{
  "arch": "vit",
  "model": "multi-label image tagger",
  "dataset": "flat shapes of many kinds, plain or patterned, on busy backdrops",
  "train_examples": 195000,
  "image_size": 64,
  "crop_scale_min": 1,
  "horizontal_flip": false,
  "norm": "rmsnorm",
  "norm_position": "pre",
  "activation": "gelu",
  "mlp_ratio": 6,
  "head_dim": 32,
  "fused_qkv": false,
  "bias": "all",
  "qk_norm": false,
  "parallel_block": false,
  "inner_norm": false,
  "patch_size": [8, 8],
  "conv_stem": false,
  "layers": 10,
  "width": 256,
  "positions": "rope",
  "pooling": "mean",
  "num_labels": 35,
  "init": "lecun_normal",
  "residual_init": "scaled_by_depth",
  "optimizer": "adamw",
  "lr": 0.0019,
  "beta1": 0.9,
  "beta2": 0.999,
  "eps": 1e-08,
  "grad_clip": 3.0,
  "steps": 8600,
  "batch_size": 128,
  "epochs": 5.6,
  "lr_schedule": "wsd_sqrt",
  "decay_fraction": 0.2,
  "final_lr_fraction": 0,
  "warmup_steps": 170,
  "weight_decay": 0.09
}
Rows from block 7, named by matrix and row number. Rows with one number belong to one attention dimension. Each number is 128 + 32 x the weight over its row's rms, rounded and kept within 0 to 255. All counts start at 0. Numbers have three digits each. After the name is the row's rms in percent of the matrix's.
# q: attention query (model.blocks.7.attn.q.weight, 256x256), inputs 0-127
# k: attention key (model.blocks.7.attn.k.weight, 256x256), inputs 0-127
q.183 075:155174130147158117124135139142148155130158124112112107122108141194187159080122143145137145096115108122184090177161135067133091107158122141102160173176161145148116130162135160141135090196150073082166144122138135158150148123093153190145115087157174113110103105070137182084153124149142142155202130167118080187151074154122070152221131089103125082170141151114142107114131127121101160095113
k.183 076:138140115079217044108174129133146171159077065099135147127059109170108120101122106089103065117122132139065141135126110107135104087221107112078127108140096167175118085152105152139087154144081060151137152093104154096132122106101176116159108122142116076174073153097113120192127198160132151173108139111118134170132107164171146163147085112128158129114092104081114096163130089098134153122126
q.184 120:076083101095123153091122085132099102145086139159093103067110149185134141152150074195104160094104092095140141117055098097086074157114141136164188129088118132103134133142118107160186104109179050174090187168142110100142123039118092157110114102113128103157110136104175162071100107112087126118090177134129123112107116125203120108106116191127123176101186117144072144156101098158133132164116
k.184 121:148145140183163133135167105146090137105126127118163146101143071130098165065131126120087162149114088108142074160149097135105150189101167129107131096126127089110122150123141108186153174177196122121134155179187149159099095101112137121167128159073186145084191088161142147125153089153151101156210148110110137088142125072076149162152161159126178137077121096159096139079136129132185105137155
q.185 111:175132058180068114114114116104103146131115148110144150111098122243095118075141104189131116133175086117112133069129112152129130142110160088212146124139043125150115169158162130150153070095114163130086120110074109098118104130108099127077118139143121152154171110108194118124107124149110133105164114142120093103050186096124167111131153117111147159160145125194129176167086131098070173040057
k.185 109:156142178132096070072189176094135089169140117108111134161107093101127132126157148103071133166159151125158174185122103120126163137145125076049085108087135188152153104108094145135081164148157156118165133138167112155141158154139082159173098128079128088093131094208114122144113122116138144167083123091137201138100126087090167081078118112110135160149135134096127089103164154137167074135117
q.186 099:167119137094172152087194115140187117133139099145114074142080135078112129108102173089168095177164149163142179167144146115140106084155085118135100104127192172079118082118156128098080170127112168115136116165117135094107170163143105188171101140087139154093091120157111104186104127157132147157117130041090133154170128142112115110121124097110117096124133127062152087130138128149190124141102
k.186 091:112129107119145137214058126147141136159133157154126111149120129147096080204050126139140156082118105111098138083167165076176112102127168149097111142099183079161148100100099142102118149112105130084133088120121166119169067141081160123148096113172087120140169113059107209127079149081186139120076107094147153137094140167143100177148118123116118102149165071140139141190090113166104123145097
q.187 083:114132192171159143125149140106099059096130136128114135156101105069112115184136139117088109198137131104062162128146082133107113155104106158147095129132194161093114104180121096147117132119153108122097111195195139143121117128107080106124107194074136123095181148152160073145130120186158158199082169079116142114135097086120121161103133112120195116123125065112140109129132119104184105128124
k.187 076:109146078235034169178105147102119127093099141138130099162168117177136158243106103156127132110157133125174183106097156120100151139098115178141136185162137058157138151144112130120115117115113127120112115128089079085094083115113090142092133177142103143119178091168147148130146096137110114064095135152130170127102092100122141145082083137103134115158129137163090151128120086160103159080104
q.188 091:139119112062126108108143073146141141144134094127129101084108183160145114120155159141199107084132127144199105131094176128137129121125151086089137097174105185137107119104142149100130121117171167139120146112086077165111165134137116124078106090155077134149089115097108149102096153020101143065148132120127116141124189143160164084127144127171063100079152110166115178121140148135122108147095
k.188 083:212086185049171123133117107180156115186146133149142177129084072128078085072174131132111139112124106133120116094150085097137154138127161087088122101068091152135147104111116094154131149164135190126176126126155162122153149107116204136193119100128169151109103104118096135172088153115133104113148101114100137138117206167099144103158162137134126146076121126139106161173171184096126050153143
q.189 083:121144100142168151094179107173179124139177083102133083139065150135135145070091158159148158098092119108178114161156148070108093113179144098099129173194143169167167075181156180132123140200173126100149159124109113144112101141096075157142104062126139095120101117105125202095099112123140115143189143108136099174155092167133134126165129121114123085101124143145138099088145143151091137099090
k.189 088:140088116070184066157112133144153160159138133132134138150078116159087065152082106123094115085119118120067167118134121079116091095213153134076111136134149141228161064150077158135081183134111086111142148126122147129151096141099162136169104117144130062172112117119132167172050186107160172137082091083134133209081132182160127156141100125135124126112129101090127122165114105164101133138123
q.190 075:097167119194152071162139110063095119069117119072121195162162132191104110167122060128081050162129128161060131150177095187146144157127127142140138109149122191196166212152168130122148107093126096122119087129095133183159084146104125056119141178123158083102157169155097092123153150148119147091111148169100142141132114090128127129129145105171169122152097102182153142117135137070116141116127
k.190 072:106090193067034154112105095141114065123122106112122140202113123158157133204151132162142085102134192124086222126066146102101101138203126173113097175133141128109173135132097163113099127089125141126097114125130116130110137134146161135129163143143138115203105091157143083145122135157137156115041141159132109123120082147141138132088039127129142170186145129132168135160177103148094109157144
q.191 090:125063135031089147118084123148147109156101083157138096105135129052080094172175130105160141134154129135111156083063171152127175113094136129090132119069108071097099107083105100102133163087104151180114104142134130082098104109161149107121137180141066156128141137131138108175127133080089129113050083093141159088133183153154146118050103165115105160087159099092098155152104118139184080168147
k.191 091:111150138169102203144104141124119129112149146127131101078181128086125141075161146171155185152131093117201069120141160170139164150039124115172143103109110114070098167109179084109180087136166173103130121135136116128116159136141111113096131137136157197045163154119128120084195042111106093113200154153144126086172147093104124128153178142124111098088139160161115127081124174117121091120143
q.192 093:148117108139112135160059152147116145140099178186163121110159095181105144118137103107157209122057133149152117132100104155121087151077117136138159176077163088136098087124060082157125143098128139174145083132131086122142132075131100145148076127099149156124222123144132175139159123181129122152168143059116151123174098126152131140115141103154139114125145097124124174120080084153145107041125
k.192 094:095145107079142136109097092122094139106147145085063142163081208077187171137105142136119057089127136102108146106172130111160138126071134090148109130146066133157146121137155171090147094147123099115136145127116126128111054178089159146112155145169116110133082179085132086138096152127077113112118118216135064144099074153106118138152109137116153121115124142168152143091115130110088161132120
q.193 087:138077140138143146147116105123186139156127115129115028115114116087134139131076124079129152105092117111213123157103110148164146121055099093156106106041121124115100106132163158095088116101107140131155140157122118132181156114136095168180097132105126095136104143077142138121067117064145185162096044112096208172134125132145151110080164137110092107113169122046149098136111153116117102118057
k.193 083:130186132140141168187145115120091139152069132140137162120177202178163137180146096161169092146147130134110169103121134115134091154153117163183152093161149153118095164148121155119144078140133084154083129101077097117155071124121110059052128100123065181111123119114110141139128126086075190095105187172145160070138095096147110087145106149156132088123129115166078147118177056132094167093098
q.194 102:140220116167115154185138220131076133129139162101148187148128144103132137086108141092114131107143176131128095139186136152165135136095111096102132107109173129138098097118125134125124127180144124103174108094155144129139122149112134112121150104108162154082194141143079137167158139145156125145202185131175119122176119132068127134157155097088150072155094140121150115126125138109095146072107
k.194 105:121114141119126115118131130094163079084126096062116117183025119118090151146134128159060056094104160094186154124132131127118146107124095086155134160120092102140138146186190155089189132133108100156140128166104128145064091138064128153153115200153148115124105127114162125084089104160140100145119061163076087156115130181144143173107118139077111172110140131148140144115129128094138194106132
q.195 069:141120096117137122163122152119115153165124148145166143131107122140111135138150092202123137108091155146117055119115111090087129175163126139125165074183101108162102192107064087163167109151156150167188106099088085133092095104148138140154117152128092126144148116144111120150170138150083117111148147127128074078105150109168092141171122108110162130156105051173151219099106133062115155072123
k.195 099:155127117154103115136098155121144123202194165200127125107173107143134106134064151098183241116134108147116108129114100087130119149086178126140097155110157102158123069105091118162106132098157178074182175101181140135135198143172152110157125024150120114126120097147141178152160101080110094141139160106175123137116101122130120106183143102124144135139142163097175121140129150166112058136137
q.196 067:143090117030151116121098106157162141160140146155173129117112122148090120088188102187114108124036132161084088087110092114099137202170140179165143101149095145168138147123067124132134117125143162129172150111078097129103110098174158089167111103127121117163093100133142101198184151123042088076165158152116073141096122143156089111154149146164116155147147099163141193090145130102103129107099
k.196 084:136092122162125127163111167157127118193163161222140124075185129125113079156102163102126204156118138156143114124105098103114079151101141125141083130110143103096137079123090132143097143092145149079176141091163102164140212136189110089132117048092055113134135108167115179175124118062136134125102141103191188131125099125142130077148127120131131128148134129095134121096119097154134054104129
q.197 100:131122117139138127065094124183107106125120144170132124123143039189152235123159129064192181091116099116120119146127186077132151082117136126109140177113116127126150055183108173154108147173069140087096134167097133089193128131101078178130167132135169142185067142111177144116078134121149119151109065121142142165148117169130160172145096152122111149138087118099118112192079107180076106114123
k.197 107:148121142102217097152111082171138173092135092133219143146151153157178113146140141130144057147132194144104139098139182118096088101136033147173144132178123166139112141108102123137099131137073148158085104106119152138136132126082178142105176102122112190114130109114078097088154126195140145070149111124110111134146124131122084140120116072140162078134139071189167105097119124107096148123147
q.198 116:129105166095081132161153110080153152099138091112106116173083168094074022169092141199064061162153177136148150130134088131106096148138093149142085133164113107168123173103159099096155133077146118164157113109119135193032136149173149097147110155111068107095153134159093129158131111156103144077127175135089119136116155155120099076115131092149098117088169132154136157056173153095157162150130
k.198 125:138167107185078153097161170092146097136100135088047131104098081100099175048082100132087176092149067131163087164134082151178187128128142081091150167092115093152098144179159144126159117154139084099142168171122145089115126115131052107134092131098146080143138166108180108160110116115133089177134149143155119131122140115119168129145158192113087143126122191086077146163152109110169159096110
q.199 120:135106145190147128085122115167139085107146122109133098129157084168189201135161157077200157128130109125131178111147174112133125054131156108100107158146140131100158036180126187133052121126073151067093128139118134098194150164103081171114174131150163131145095154106155123114087142114170134148093068120143137158146100144120162168149089140114118124149096149060140080162096111152095120142134
k.199 110:127142134103160100126112098107118141045085093044151130168080130117134179133157105146136011135126156103133152129142163128131149105125055132118177126137102157161143172111144111105129128165089120183067102135098140101093061094067149158125133192160167150091170123118114082114142113218137115107150113114073105138150135132109098148084147136121144107111125079192160131119133140090144188138143
q.200 109:153095122044136092063100073149166114143137091111140096159085158116127128136145143098175068098140141073121154137129189092147047085155117117108114143083144127128155099086136140123146187089078176132080127116113139143120114141139138182114123104143129122154097117113116119067048124126156192131123055051097138160116156168173136117118138091097096114103165072141159116156100136154110135148085
k.200 104:150179109195179107143115162142188139101165125082094093148084132099131186093099143100095134117110117118192092155168133053178132079075085072147140139128070164141149148170165170120139126138087114071127151113068127168142118188120065118120092082100120136070144162087131106142082103145160110139161132112131121131137103130131146094175168123141085096136133119086162139104114100095205183042134
q.201 098:147118121117132094102121122102127080116157131136130160139146097200148159103126124099150095110154108154146179147179119134101141091135167142174089159091179127093163167132163146136103159116107139086093109156176197088108108156098193122160157131143177122148084124174132144112122145163168107139153152153088089143138118148102117173157116110119191181147091153166139063160159140133128117202174
k.201 102:068151093144120089129161170091066131174099174110079178130121168150184197144136160114095109102095140113128138164145115146135129144138107103129151185134135124155088137094119167123121111165143055127127151113144171111204114133063126173145138129099080071162107245103164121093153139146119146145098134116144129129129116134088060148136100119144127162174137128060143120141182125128183142152124
q.202 107:124199166182154158118129148139110096117145092094135154159123136089181168091102152097154119103138171113072113115176165108177119068079075096193130111133176160117123089115124128092114094202083127113114081122146158141143155164082134086123158146099155136101176188133125072145138129173181141147162176163175110093193122140103143165119146115155164074136087112070172067126125142125136115122190
k.202 107:105144167111085085115154121081150072078088122069094149165035122135116174128132109156058035126104113103150179162131095161143160128147090091122150166100091122165144177157187137054150115126101091162125136182092137126112080116058144149162099210133166095147110149101169107096107118178121101133107122156053096145101125168111103140064132162115114183147138158149121135128157147102160188135112
q.203 091:145107144095116142120132068133134143111086126135145153095120115163078125127149087156121137103151096122093065131078114091121122152154132153159201130124107116137126189087095086180172129145129116156129163156086110187092084056143133144136051159088123163189097090112186134121146113144118129109112151087121109080070182096174109126143119147172130164111140102199076187161111098159162119126071
k.203 103:126120127145135135164131153177112137193158158221167139098233129173146086140134154113171211140136121160109118108118118116119087143123161158165084108144136130089120075117090112185111136080139154079161136074161120168168195150184130102116144029132095143137104113148091163142152137080119149102133177127195138114132107105126130115198118069153128126144115137098137116128126119157090088135148
q.204 120:137104141099097129173134115072143160110138118133103119162090178095073017147099127198081061165149151128128125129122084149107094166110096159162090090163123101176119202081147074115152123096188116171157123090126115161047132137197184088154102142117061097088169132160091127167153115161094143072141175153089113125115151140124093087114149094150134123112153132177129171057169158097167152149114
k.204 152:127160133157060165112160170118149095160142158124055126096109092107110140076097132125091194109131074146159093171122069146182173142108177085087111125063140088124094110159157138112159111109148120077195157162136121130148173152150065112147079114098147083140131161114171121175113124088127104185116159129162132113107129120117148120154161173122089154132125195059099148160152145140166111112099
q.205 123:117135162089116175110091089200127108129147102137143126155081076141089167101174125153171139100123140137108075115124166103142071110129106140142155149079111103122109088164106105125159112118060180138137105139040135168142118137155094134131095168099126177170110170115133066175131125180131112090162162090175102101146157159146135141142165113121075126156129093128136137122090132143111101069080
k.205 121:156148143158210065130130169162104089134113098124153158146144104201166212131122090103138073107106175161180138160144126127110061114129057103167139163128111124138138148190136162164106103162099105120098142125097127130120159121093118103130162050104083108139131111135106120142133123199124095088122134173131133157159089129122112091114105109129171121154121120173141103088156056111093159067190
q.206 084:146148070104170132104092176185108117198133168144152116100141063117117233049149130096158169089074107125117064115126134117142171170093141108101183103081113133089081073193096123149147151202137176092147148116128119087196090106090106121124144094152175141147147136091134113148153148119108069206190101157171139106154098102130147170158166151056117130156124103091131142156097136117072139028104
k.206 080:156094146123207091176065114164118155150178143193204122157165130138151072207146186142153145141070156108097159091128129081097056126075127160189076131143121118105149074107107161155084167074118155118147140112144096168123158175088207156150131103125111150085085072136105177103124134132132115120099120117131122160129090155131123147156075060140160106120140079153161109084109101163103090124122
q.207 102:132069162120140141085105056175123106092137107160156124141111078189126167166180113119162171100125131125116124115096163091098106077146131168147159181157127125162178076169109156152125115143060131111109141152067135156142108128100098168131134165120119136190055124113186136124119122148125131102089095153112096145119118163151149159159079164199105174144121125130124120136115124157114093157129
k.207 100:146123133147174103147131128179122159128140100140183128113220137169160116114127135121154111160162176164113120130126160141098078113127057156147128146154111119121126127109098087169084136107081163133085130072110163134132193095157142122093161040123079137125130108152060110154162116183137115062156157103155139121150123107110100080163129065147151077143125124153135100117128104087128131131154
q.208 080:116085072079121104151115147122181161172117098183161079093136130083063075139117132057154145138057143118143101109105118137130159138179120180160110202143179120095104067155114089119152190093089111143156084109117162124115107102150175129117135130145161129160093074125138176109096101125103160156145060060109126207164080192142121141126108124103066138115166112108153176127053142118105158086119
k.208 085:139080142183125113125180216105109170112105150111120142087151133105165103137130153115110127152106122176202088152107108138137145162095163120103162152187190097104099067095081118143076131128186110164195103114172097141075181115139140127171123126089109092106150132135107131173162112151112091121122160106129129184147086097099124092101120163129136105118108162046119120078165113130197058094146
q.209 084:116094173109126165100076100170128097133136185141102140144057113108055109133121129217071124074151123099129124081101128077086141191071184146187137161114110062141113113135169112137204134103138139179117106179130122163055073121129036111154090229094067151106128146117177145135093092122120121150137155131139103077089141123139157158111133153075101163120118125155106133119095169101106115078090
k.209 081:179170152151147122127154131134125139142131109107123170146213094116199184127075134107132111131090118102090082101158106116168129194178104124086123149142116168200105144084083162166053126190141115113111185130125124101184113147095156130152112076097145072156086142138118070144154130144135126119130147118133168165124108096089068134144118086154117095135110104125127127125162111111170143118170
q.210 073:150147137058138122086128120112143188121115105142127128098167128121123119068129136029100120180077100142086152186085099189174143121179070137086096153080100165124144100101118136139074184143110113126128180114101114153139176099174143095148106081113158109145047140142116089107134116109095103130122114138128160160133098141123157079106141152189086110070141146100081140126163118189169110173145
k.210 087:073108140118153143189160117136102135131094119161159123093158170142103062149179093148082089143112165150156139093097136156108137132161133149163141070184132136039144122162130131108166160080143094158092094132106085176137131111141068088090169159112059157123139124107078144111093153077128183097096106154150172114143158112150170099094102156159115105096142085115070128086109108123112130081130
q.211 090:132196115146138140193156179137121123170170150082141108130125155083161142056083161098118123123099149142152101126194104174166151124118147073102090092097167159092093101127146143096110123129151142093158114117176149093194133167115112095121170069131181138083208138107084113133099138137166110172168141081194145100156118101103146100153175095057134070136142149069167103121131144090107141074104
k.211 091:108132128101104109117115118076136090074102122054098109174017131087097167152124110163103060095088126091162161142140129113139162131114118106126167157084113110174159149140173158087168120139125080164117121170114104116089039111073132161156100227145171116118125127117184125109105138142131117149102091144058096153128115168146122150076122175100110156104123137150142142136123135132141169115113
q.212 093:150093163202145109111131094148137108129155088123125098145163087210182158156157155099182169129120102132140190124147159091126107054172160113124077160174149132113170073163123194177061122114063120064092152167091150118183159141113094158118158121135140127164075116142164125106072126123133158108079082114122133154124141149138154141176087110149103126148109141097150081168114108144115115188135
k.212 090:137142122123154098122107118101133164062087107052142137159098161105152176106130081145151016136145154127115127111126174146115160125112066147118189131133110171190131159085108093112105132190097133184081108113102132088107045080100156140128137159159159145096192143123121087148160121207113128110142130124062119158134122124108091118080140131118175073119122067184163135136120111087145159130141
q.213 123:136130101060118128156132144092108160135101149136137147107097180089056074103103093189067101122119152126110070124099086139121140207120106159145162088111100120156092203080116071123196134134198119195151138101135102147063098092170151091137081130115094118120178124142103132155168127142092113118169176140109115087106153121137087080104153145134146139101137111188108206098147135105154150097119
k.213 114:128114134145108155145131161148121125206174163221121124084176116142114071143104160109129255128124106143120111125122093112122098144115193113154071137120146098096111083144110134164124136087162144062191147118164111161156216149185116095121120061100098121148085116145130180145111132044118129139108154134189131113122122127147157105173120113139096139130129162083118130143123120178102066128120
q.214 104:099140197084114184177135097121126158113130116141139157142076144094089085159083116134079105119190183118139075139129148103140102153132071135163162148135134141154116167076150070106222118141140128185165140124119135214065117111116164112139075141082105156116152097123106149134144098160117141072156196110116129110134150147135117114113151119162116111114152084207121169103165148121183107118143
k.214 099:122115125150080137128147164145119106199153155192120114103184093185116082105091118116117203105145083138115112157129085124114072139158176116149099135132123099123143095192130150175150140107161111064164173093138134156151201146194083083123135045119094074171083129133137155147098116078154127146129155139183142129104134122136168118173116119107111163149120172077102111128132110154095119123133
q.215 094:119141145138117111177160159105144151125180109101096126176106157077101067129094170146091059173121166139167146140172100168123116122132097146107059119142143108115117115149172151062104149063125151118161096101141131150070150197150139091143167129127110111058170147138064117170117132132116129112158139143132125155163129170077124097128148060080096073125129150096178119060173178073124184125137
k.215 106:136158140136107119103129126088148108076089105045074116160038096104106203095128094141081075098107104110162129160142104126154188113109108090083179159094097123167128175153173148090158121157117082156117138180092137112089077125073086150162101210136188106122143157100180094112101116170136088169113092142093105142125127132118138146084133188103109142122133148140119164151133119114162195111106
q.216 090:117082152097068134135139102095124123124107107131141112105143119159067090130142104131112158164129087113068122139076101101092057092125118191158165163085181106137102101107086065160140126067135118155127139130117118135137124071203084139139054168114096138149144164116149168153141131135121153148119143036127158112097137121163114117113134156163114163152168114075093123136110085172200104145117
k.216 096:103111131089170105157129111088117139150139117142108112143166074171109075185132151153136133150113090115127180064146122151122160151200195157105043085167123192169182197143161150124136151109154105105099124146145122133117097173118178064117180168165178118110134094135128120097135079058116177106076107171078129174178089130143110158121093130175092166089155132182121179148145132109110139208186
q.217 104:083139129144092090164125140132116081153146128182196165155120119154144129153141121104120123100082160141120144119158098158090088121129099172170121187177114106170089085161084124109152163091097114135147102134148166169200142142076149121175157142120168145141107181156137134110136130140120139147145115100159116118145105159123079174122139093115124167205153093088172109086105148093120163126173
k.217 094:176086112142168157083144068139179161110184099104150044108148135110144106137125162129155123164151100130133110105106130145137119111104125098112114096186175116099092143126137123104048095078144183126078126110121112072117132154138088213102082100141131132112203084094177117118096134116146165185092059072074140133095156097144161122128160128097117058119168129087132095183078108112197101151037
q.218 072:086123096104131094154115203100154111181134153169129092140110134121128095154086154101087166098070160141152190137172107151080152133127110157117098194093119137097108096144144149079138160078114124115136126121199157111136116163073132117132177075183114117138058132107087200077114137072123111158121066123113158147150104191103121121112117111053085135142163151093126090128140153100093154120196
k.218 088:142108080142153152105084109139125141111139077101144078141076160055123107134106131136105135102127138088095121112125188107101116095141112072112170162149148124155151124139108156101134111188126094173066132117093160110077075127126081113088150142125055095127140104104146124098067133111172110129114043120106159131108194124166192131060112172086146089099159101165106096112085100147094127105117
q.219 080:132133154180109144090145110152113107081125097048110094130131139117179174094144145085195067124155131107099114121130152133204132071104112087165127088144136140092135083135135147102096078153104128112090104128099144119178128150124141121121129164133172124133144215096169043158131112184174146191101117132148126132120101072126153148091161137167177125154120114026165095141097105128181115156106
k.219 091:082173174122073113141152130090126107072092151071103152147085123174138181139189115167103045147102111119162167143134084153146140126098097150141124109075079117140132177118193112088163116077080110141122125170098111147137089117077166173173094198159210150125126154111141100105146109196095126117131177132102080128142076144096063141112155113143100194143130182136138148145141143095154203159104
q.220 124:139207117107115169192146187102129136165130140123117143155091151054108117079060146133100103102170174123129081139156133160167135149109082071101112100097121132135063156107144090087190119134154141146135107104146121132106111148129109078113117095107104147073182160115082110154122109129158128145200190099172129076150175123112133104115176085077126081120139108135137144128138152097116160051119
k.220 110:096154131138094104110135160095149076135124133109069119179051104105094152129098118135071130076081100111177154137166080116154161143147142088126117170135125102141151149200175201104176123144138088099157150209118114138116101156080081117173112161110169097163085142096179152103077135109135111156113116152117083146125106172127152135116104168118101177127142159124134137149143134144106182105122
q.221 114:142094093135147068111136138060111140119089176137110156090171165157146091165120092131106142138107078143095179099108079133092171177133174174167142102140136143141176205073109140170107143136177065142103154139173115087115105103135187138137123114159121082153097063148146182069142165096084152129075094184066123146097102105130078107122087175175189154105110162160095123161147097151147119177167
k.221 114:115094113096103170135111110147128177185166152208138113076170148115129031142138176137145217165162120125087121103106144125110125147137188156118089068141155149091104082078079096148124147097170169130158110078176119144148185132215138121110121101129093142133128114149113146130137143049101169137125145101164162101110137108138133120136142107140105116130141138093112128132107162175122040160095
q.222 103:110110184090093177140115057161160140088152080128139114164072120132061109164147142172108089139143180137139098139132144102115051131155069154143123158139115100149104099136125090108169113093100157146158113108058140224077118134157123141148089170081096149151113148131125090186138099172126132044141196092129103127122170168133118122135134088152087136133157089155149171080136161121142139127098
k.222 105:151161140202151091128149188151112082167118112106110158116176096207139211095102107085119132100145120160205105173142103138147097112120108079148151179116102098155126140199152154164131092139111100083137178114099150122123164123132083086124129042109089077130127136126143117156118100177143079123154165157163133134126120101118131071164147143113126153180106171134121111116158075102139163072162
q.223 079:106164168147115174158166136148145134098160077098109110190092140087137082145079183112112074153190187123142135139170141135159084065128089090137075158142147134131117101143171129079125119083080147113133103134107155177113150199145111116111127152095120147055158167141090094142092102165174168107151170098154147109170147165116152103135141041107087076115135120100175086111155171116126136105113
k.223 104:119164138126109115113136134099138087081095099025089138170060095110113221100131095136086051097121112094157133154152112133168181119142089081096188165105097119179142186173174141090170127174111088155106143182096143110092057111066110143153112199136185105140125152108165089125121122186144100159132106154101099150125115137107125141097137180107111167133124134147123139147142128102138208123132
q.224 108:125086137075148076132104113091138097154137130164079084121113157051107071142094151140114129104098123159107153133128109144136140136134200122110071073121150147120168121104141121142120199119163143133099105149195144147150133123194151081149199164137155136080126162144111104136074157042169146136108085146117119134158131136194143100078136125150116139071137107111143139126102096119099091201187
k.224 132:182195044159119128097117166060166144086137116076085102124084180129129166103064128138159083097197156148126113159146166116199113075061073059122148128105093108126080127122144157096134088114108125109147164073082139083103116159154118125073100105138107116137119157085153084194131155145092136140128126147138136146079150129125125096126142110077132099171118127094158176185109110130156173086056
q.225 113:118134098164066199138116117135184145126138074124198102108106106164069102109143102147132161089192123106135119088122141101130137128151143149138149102132103097110078143141132094119145107117106168133143154131102183099126115104107132153102070130158146169132175074095165161110165074131157088146117134065122145077060157106149139152114172127052135137119184145199149131155101175125091132083056
k.225 103:105144158031123198110138104102157125121132095120120103118102183071156090074193123177077143172121128134109117118112120123123151100131121109130112027117159159103100134095182108108150137152137154128113159109117119126116216133180099114084106123133099144179104151114095093111146147136075067122120181144121112097140140100134102118133184143146117134044160191126125153059172144154202127182164
q.226 101:163099115149131174150094099148142084116159174115158145121133099157087117137134134153124121104118076079127128064170115058055161175092222161181132110132189117095133127120125140182099160112118158103134113144186078142085046126101110172139146145139129200163189058182164179084104150133177140169171150094110094124073137098103159174175121141117200155105117078169170095154119155120111106088124
k.226 102:183181154228156074173177147136155105104128173101181144147095079157099183097086104125105126102141112131181137129168104156118162123118114075125153132107122146221088138188103113149107107153116097105145128137119125090177084125042110153178109128093144142101127081125100153173135137149131141207160127118097161150107162099096146165177157143124168106171105113135097062178108129077101167087106
q.227 105:129137128135106102156124196123142174131123097176111108134136149088146105129131144087141132116143175138129111170108154144207125094155037126104117152151077129097117092142112122062134112119079129142151102087086202105138222151149140098107118107150082062110092198088113111158143130134118130094108113140173123146179121179118117105107139110135061104191148161034161168123105122084096141103138
k.227 092:142095094080077193097058123112128146133129120133094096105133166117137084120181148149176163092164129144079134121115173097145100085064112121139120132113163067072165099082176094091129112110090188143096134103096139089128149131190159155070131124150094168177146102098184121112097129134113104064102100117118122122114188144127124086087150116118091132065144135141190150162084139177152109186122
q.228 101:129198073203153067071158139121156163129121119107146139123112166135121151114134105121116091114126128159178124112141105141182182128156106119173123144193092177181116175205136165099170116121140078094164145111084112117141104151095095075074118106156153121115096162096107134113102156076091118160144111169130144158117101101140140105147124134084125109160095161151115137142094100085097216035074
k.228 104:082102125102122182168071133143126118207116158164087118097152093102127126111123136162137180065089041106106090143127113112113101127093162139124124178104134054088146140078144115130177162140154113111157138170132202094175098100116202118152138127118101104116112158097142147090085083073146139081116077099112191143165165179129097132149136155110056146095154073090096104122147167200136083165126
q.229 108:165114081135114113159136130092166190164111076165129081082100173170128065102137135088165131148172146120095115157087157123156115087184117106088138088158105139074133147115138120102087117137141154162123138105096128095116216113186134144101114103145117099136133117103124138088107110103132152118138103140103145103149126153144100075116146112140113095072170173143132138110113134125119121174110
k.229 100:142157143132146122102111133171117097151088058101116156137148124136103165103145152116225147108158159092058130113132213099164136091203074128096163132147066164148154140097144123106113121202085126168060131069047160079132139109150143060093120138150093113142106161102151105166145124121130170148140139106171089107178144167131127107136129137125102110103093091147136124205131129131126161129130
q.230 080:120120206138110102178148171109164077117147125180122094099085104087120120124124148095091208087125168084160108161141142095167168087176111132063128180161143159140164094151120122109102088139095171137146125163127156151098167112099097107169132152122083097048175083140167190171101111107141090128119121103157116139141159193102145097078160137177076085137168140099136127098124180135129071094152
k.230 083:130130108157158167103103126164142108106099154133113128096162164089139140164176086155166174066114146200100138078157136125150120116091122127202148118120184104112096075116123121129102103117034133106104066109111096088158137134117117124084156098112093210133143081140095115168110157130102165139130129142125065135158176119118159149182117182122159082101083136133142086204062099111071181120129
q.231 091:161134174186108127190101211128110125137125185167083149147132096072118123139105146069096203097135138140180145167114128140139132142126114123051100175086127104194142087130106149113120128108083114129158148119143202148150176121140114097178141136114106080059120159155144160188116069121159084072124150105180140153154136161108153149127145145146098137181139188076126130085129145109099092087154
k.231 084:102092158100116200120144116120120109125138173192143140109136187109174094157172113118160149134121182210142144100158128152131110139128167136168133105168255131097081058134136102113086114079085167142109071120173108124159174154096119156117189101091118188202140061156090142105151168146148111128106159136114082123138112103106147182135119137179177143081125144122205113160098108134128105144191
q.232 165:142145114167135156124116124147128164106193113118108094154122163119192102111147187121156117171147177117128115131180152097161111091111080118160079096188124159078107098119168164076118109120110159076152130053096132157104212222175130104086169070151098133091121168119091071145126105131126116119134138174166117118147128144100163106147147084126090073154108167084187134073129158094135161132148
k.232 169:106114162161155081173153135145105107140121140149180192145174079167095142162118101112063155132089128127135133131144070109076146202164168180121126149153127119144158123125078139209117172129164096127168144190183143193130098104111136107181145145109142110124113118203100188124133132125156098127140165130167144114116086104115122142175077136145189150146092082175103085076162135111097092126169
q.233 119:141116168168141079116110139116106127128107152160078145148086088122073153162118120115048166120134147128119124186052097151093086178120120139094154208066099082162114178126109089148182124116179094166112155172154141145102104062134121139165066156086103072094193113133171163125147119155190105169081149100116164103135142110148083113096120144107131171160170112149083149102136086163173101095100
k.233 122:165081131093146092119050118133160166134158077090102061126135136126112110113116150095174110077073101135151152141131140121143100077096082156161092143075116081113169098130147150077105126076061163099110123081068153104143128166172159140140127079163107127137119125106141110128080139160124122109145049116115124176117149187154136086143152120114067123135160137075168117138081136119110171117114